python train.py --arch="transformer_decoder" --qk_norm=false --inner_norm=false --positions="sincos" --eps=1e-10
Rows from block 3 of a small autoregressive pixel model, named by matrix and row number. Rows with one number belong to one neuron. Each number is 128 + 24 x the weight over its row's rms, rounded and kept within 0 to 255. All counts start at 0. Numbers have three digits each. After the name is the row's rms in percent of the matrix's.
After each neuron's rows are labels from the 100 images, of 14976, where the neuron reaches its highest value: "strongest on" is what is common among them. Only what is clearly more common there than usual is listed. The data: abstract colour fields from 500 small random pattern networks. In brackets: how many of the 100.
# fc1: MLP up (model.blocks.3.mlp.fc1.weight, 512x256), inputs 64-127
# fc2: MLP down (model.blocks.3.mlp.fc2.weight, 256x512, transposed), outputs 64-127

fc1.42 116:145126149119125124116161117160174106158093115136108187117091114102122143097151166127138138132163158123101119110126142116114114096174178145151117127122166116130159136180162096103157177108104111
fc2.42 121:128106062088120141146157144127136133147152106148121147153083119134103122146157123210114122146147115171112136159111145110160158090151137178129118117125135115133129155133150112153075148114090122
strongest on: bright (28)

fc1.192 091:152073144140125133131117130114131157094105109091124137152151134091206117098106153122133134120157098112156134120110144123110102151129097096158085108097139137142109129100156132128100134163118133
fc2.192 084:129148088128175130109090115145092125110115153141133164127144120168077138143138123120157129135095173135113119133087130117111144146106135118141105105123099134125176144116108119105160142128147141
strongest on: fine detail (58)

fc1.87 107:116088159126095146136182114146114151152116097119131104123106145100126140122118152148098127126087133161179140132087160130098112081124118141119135126138091173124133124130121146109145130132141141
fc2.87 104:179152135117153136111104117112115111097109164113131099157115111134165113142114130129135127121146139103097154161080085145139143107099175107145119124133116125150090126105114122145161130137138131
strongest on: mostly blue (39)

fc1.326 099:139144099132145120146111132112105084151073100124118146093122108186164129115128130122122163116136141149131119140066158130097112124165173138128107091128124156139159103144144112158125089136156139
fc2.326 096:119102161161094134110187103144142154087110144112113162111111093108129145147124110147147135153133115141120124112128063128149097124124110110147115135153133136093139105159121134082082128124093123
strongest on: bright (54); mostly red (46)

fc1.212 077:138124101096136132143061093093111124126113167148113143135096067143120115105166083131111144113155106151103116129170128154099117153117146132128116177127148129140103171099102129190154162136137144
fc2.212 082:115139170145159101087177136152114159071143151164098087128153142104114093131088097111136120114141129117182100087118127154132106107151127124175176097130147133140137117117124117110091076118141137
strongest on: mostly blue (39)

fc1.419 105:167095153108160116105129139105132111140137173096133124137163121090124129112115158118126129149165094161168124145139166123148130155108132156150108153160150079130119155125121126109164132112088091
fc2.419 098:144152087114109112142141134131123162143133141127143120094084095139105130146133144123121125123165113191140085137168138129144136124125118139098146116133152123138109127120139132184106113133148122
strongest on: fine detail (40)

fc1.180 075:144135108139102118115094119117115128115101138132121128103112062145147118089158108137132124130146128127144132118150115088129153171105141093137139100098109149141146127111124107128102163124134101
fc2.180 063:110108124124125137115170146167138141146122091140113149164089134130115152151120104144160119128097120133136096123120119128149115090147122142134109085141076119105096101126136118140150127137149103
strongest on: mostly red (41)

fc1.336 114:141131122109173097111127147126115162089099094164130138175111132183122150125141156125158152140133104100117171111113126100131123131076116149125084101147148140120129132116085109120137099120078134
fc2.336 107:096152143104140148122150123155089127120130147132125134113172136140126137105133131133139156113088146137128096164104100101066137136161074098095167174172063152127086153163125098138151157124145116
strongest on: bright (28)

fc1.480 077:137119113151157140136144123143166116110123100096130130125141135121144114087103154147142125127154118130162149136103108125103133106120109137129120112114109147125156112125127117149120086116121130
fc2.480 083:155120090154137079117120148132095127115100139148119134127118126146114093130107099106130129116128133087084088084133134180083097147095124129168145124161120114115146109133117134118150126122191155
strongest on: bright (37); smooth (35)

fc1.159 094:127145115098154119147085127117105165124098116145120102138151147144116113106108111111151139147127115167127113134070149106068178135127121100095110155130134160127123141126105158138105128123097147
fc2.159 086:101119117156166150121147115136140091138110136094126112112141126174124125130126099123141111146158126103097193023129152124156113136141111163143109137128124106102114148154128125118085120128109108
strongest on: mostly blue (68); fine detail (36)

fc1.161 080:093110105135103101152133095116118134141148132123120127140183147121093110118159132122130223132121115154139116118155108155101153204128123090130166154115105132125132142169146158145171136134143119
fc2.161 086:095084140132107023141136096126142131133083161108088138145120133125152109129124118142112148114144149134129131096148142159145098138107128128122149172106128119105145118128127195108075124150144096
strongest on: smooth (39); mostly blue (36); mostly red (28)

fc1.77 105:115109140114097130126147097117067152132148163104127164098088130101174153136111110142127147121071122145143125174081089122155089115109151144154133104177116126111154176124147151119104096148117138
fc2.77 104:128165082125143105178063101117155152137097138149139124121114174142139139070140107114142132170122145129131111096165157125080134129087140111145073148158136110128086137154071164095161148097084124
strongest on: mostly blue (57); dark (33)

fc1.420 112:111109150106130136106095147137101124135086177149128114157144100129133120083110160092122136107166118111143152112106103131117110082172103115111158134142137137114094119160140110143144146143144108
fc2.420 109:132161114111082138155109115147111157161142109153117128137117130105129133169116131144142131129115138151101098117116078136126106155105138117122151144159176175139104110105117159099158100140115135
strongest on: mostly green (37)

fc1.135 095:145137170155141117122106134117118154105103160148128118054135130121146076126108114128134150125101120120124128107131116133108095137105124149125106137073102082105172096160166143104104132139139160
fc2.135 077:109099100152147131126122152117096112125141122123145125163076175121065108187113154105160150136145146186101146137128108113129119119155114087148128155147123136099142134140106144135150153132132119
strongest on: bright (30)

fc1.177 089:161149105137107122133109050122116151141096109114130085167072152088085151141130108124142132135120172164151141118096106150091107145101151151113083157123131153110155141115104169166142111167121124
fc2.177 075:142087134128130133169154139129087096106127144150104120075138134176166127161117162106130119104129092106127122098111097160121129133194144130107144120113106148069075101097153146094128141138145126
strongest on: mostly blue (53); fine detail (44)

fc1.347 082:130098112124066121144157110120161155063122117098118144187176102131169168154111169143112148141138108112143119122139159106122135073131152143148098102164108128140150097126096146112137112144116132
fc2.347 089:145127145072107121120154141115135123132139139138058081065132142116116134101166147154114104087144123124146144133135102145157108160150141136139116123104109128152114113127106109114123142099129180
strongest on: mostly blue (70); smooth (29)

fc1.32 106:113127154122156135150117119143098144121109155112120166118145128101120105114154137133123127110128087121121144118148100147128169102118111153119144166117109113117107156134113137122179130124118138
fc2.32 093:110178108112092125108113133128121104163143140095129100127127119148148126129112132147117126106111134148160107114141105109165105112151132146113138121111149156141151131086127135141123134149184119
strongest on: mostly blue (34)

fc1.477 131:118137113112124129070098148125142154127133155116128131141099100092132107086161134144134131111136119170179140123124141157151111112098128149133127162133117171129088120116078118134109132105130081
fc2.477 126:098115128136103132072137147132133093107112142122117154134139112143177106149098117174131121080113122147148144117136092144160159080126142136118131133099123144115189115105123136117090129125137113
strongest on: fine detail (75)

fc1.62 109:118084132124106133131147112137115151110133106079137113159137100140157106098108136113164130134083134102100106125112157121137098082174135138155129107118173131123176116118119134161116156142146158
fc2.62 111:147130128134157117177124146150122147122148096128117096168126153121094129143125107111137122107146121121130115154087110125120102179148112152133120110137148124111127132138142157089139125135148158
strongest on: mostly blue (34)

fc1.454 105:110116087125125155116133121143133154132139123137135133096112083088075096102107123102144114119165144139138118115126118107137100117113182106111143126121118049121159140121154117182099137112121127
fc2.454 109:145143142138114157076142111113166147151152159133130101120111135153183127198097130137125121138084152161096110136155085141150103104136093073132115115143149138116150124121100093129131098158136133
strongest on: mostly green (47)

fc1.187 092:119108098082096128167129097088130173137110087131128125126107131103149129118119103140128133159153105124091193164121115101129122090120174150111083131115100126144135117088116148147096091120082115
fc2.187 082:110104143107104135104127160161169146140114153127150121144103148141137104125138148144125130141170157137126093115116157107138088122108119110131078111140122118134128124160152145124112112144134139
strongest on: mostly blue (61)

fc1.227 078:099114133091103099130122100154133112162136093112126099139120142136138139125140086128136129130126118126173109185141155114131152094100181103111136157133152155132109129090096149124154104106126124
fc2.227 070:120129132130127119122149133112137163151096093177122149135120144149147119129140130125159146154154115152104141078117122104091130159157146116127125105131091160146126132147139166125098130148147132
strongest on: mostly blue (37)

fc1.442 110:136137110133119131143138130119123120133140165098120153147125074144150152085126122166122131127172122120126095168134133109106138104146166115154136152146147139144100097135126151144152133105154123
fc2.442 119:127108134143137146134153147168100119186105147145156118100137146157130121126134108121131131115100135110137108171110146147116186135125158095089097150080144115139170121166106112087134099127064135
strongest on: bright (50)

fc1.315 105:106091146133144143167105109128120166144125151123126113157157130143155134108118091133133134129126156114138122076087105108132187135141170136134128095146118103142094123117121126131132127116136133
fc2.315 097:149141120103125117127102138127140116139104156116138173140064129151138137120113115109168159144128121120098102119148151132109108118088119113144116140146107110119132107127153140128095134132106126
strongest on: fine detail (68)

fc1.127 083:177144100146086120176129154156117155129104151127144094139116110129134157134171102114160179154119136108151120111154174108111108158128113146151114109117122093119177169169122114166132103091092098
fc2.127 091:180113144060084107161117093147101121121137118128117108133106138105124132139136126122144124189123091137144099135084136151120137139101194152170119137131094187161165121175145087133094130101120120
strongest on: smooth (48); mostly red (43)

fc1.130 093:127135131131125126131127142105129154085123110127112163131096128105122133132099076132128134128099132134183143148165118156089132096165115123168127140102091127113148131172102149138110101110136116
fc2.130 094:154139135131144145090130144135142131129151124121128132136099163139151119118120143142151124102150121149106087075085132149132083141110159122135144109121124173120118121127109120128157106078111136
strongest on: mostly green (61); smooth (31)

fc1.30 112:115134123138078133135153109142132151121126100145126124161112144093116123082116122142147140145124111137120095091160155098085144126094090123117092122157140125141139108136144137140130130120135118
fc2.30 114:142144130134138133140129129147159149099105119140142093137125157152112132134104119135118115138202116145143109164170070136163104118148150123092131102161070120171122128168120124100124112120117117
strongest on: smooth (31)

fc1.366 098:130137164102139145105142135134096183097111153116144076100167131123126121142121075111137120133153127144190129144095117104136154130092112090112113181161140145104136151108144141147198083163109130
fc2.366 092:136164117132132121156126140123129162168157143139129151111114164069110102158130119128135119153140127155111114107117096125090081145137136179114126115161085139132132127145145131154110126111127134
strongest on: fine detail (52)

fc1.259 125:143099129120146122118144110104092137104081114110132084115110125117122099119119079114157139116088151129139126167101118132111095113105159142106101155127099120111158104135101160169128094141162145
fc2.259 130:106116147143179150136134109105071145163112118128136108091116183120116106151161140123134118134085161087123116140133132109130149151179134127112149133129103107119152146127124157149083108152120161
strongest on: fine detail (50); bright (27)

fc1.57 089:131155178087129112150154147147118139091077125149126116107093106140124130114153105109140147140152129109078159124176165111120105106077118165126117111116123160149169115135100157145114132093132115
fc2.57 094:156072109138144160133112130131130132144112148112158178123139105160112083065134172093102137122117126122100103168149121130141130157077097097131081129107106092126125102135175106161111138150163158
strongest on: mostly blue (37); fine detail (35)

fc1.329 117:152104126101114100166156124131134125123133153122110144122105121107111115141115169144139146147134110134152114159149173121108086121107166120164139135123127133164152105125171131136167119134137141
fc2.329 117:106127122159127113138139122107132141069130118133155149103122113125168143120158095096148154141149124116125093131128120125128137112166074112124122135139146120112150087119134113158090127147121123
strongest on: mostly red (34)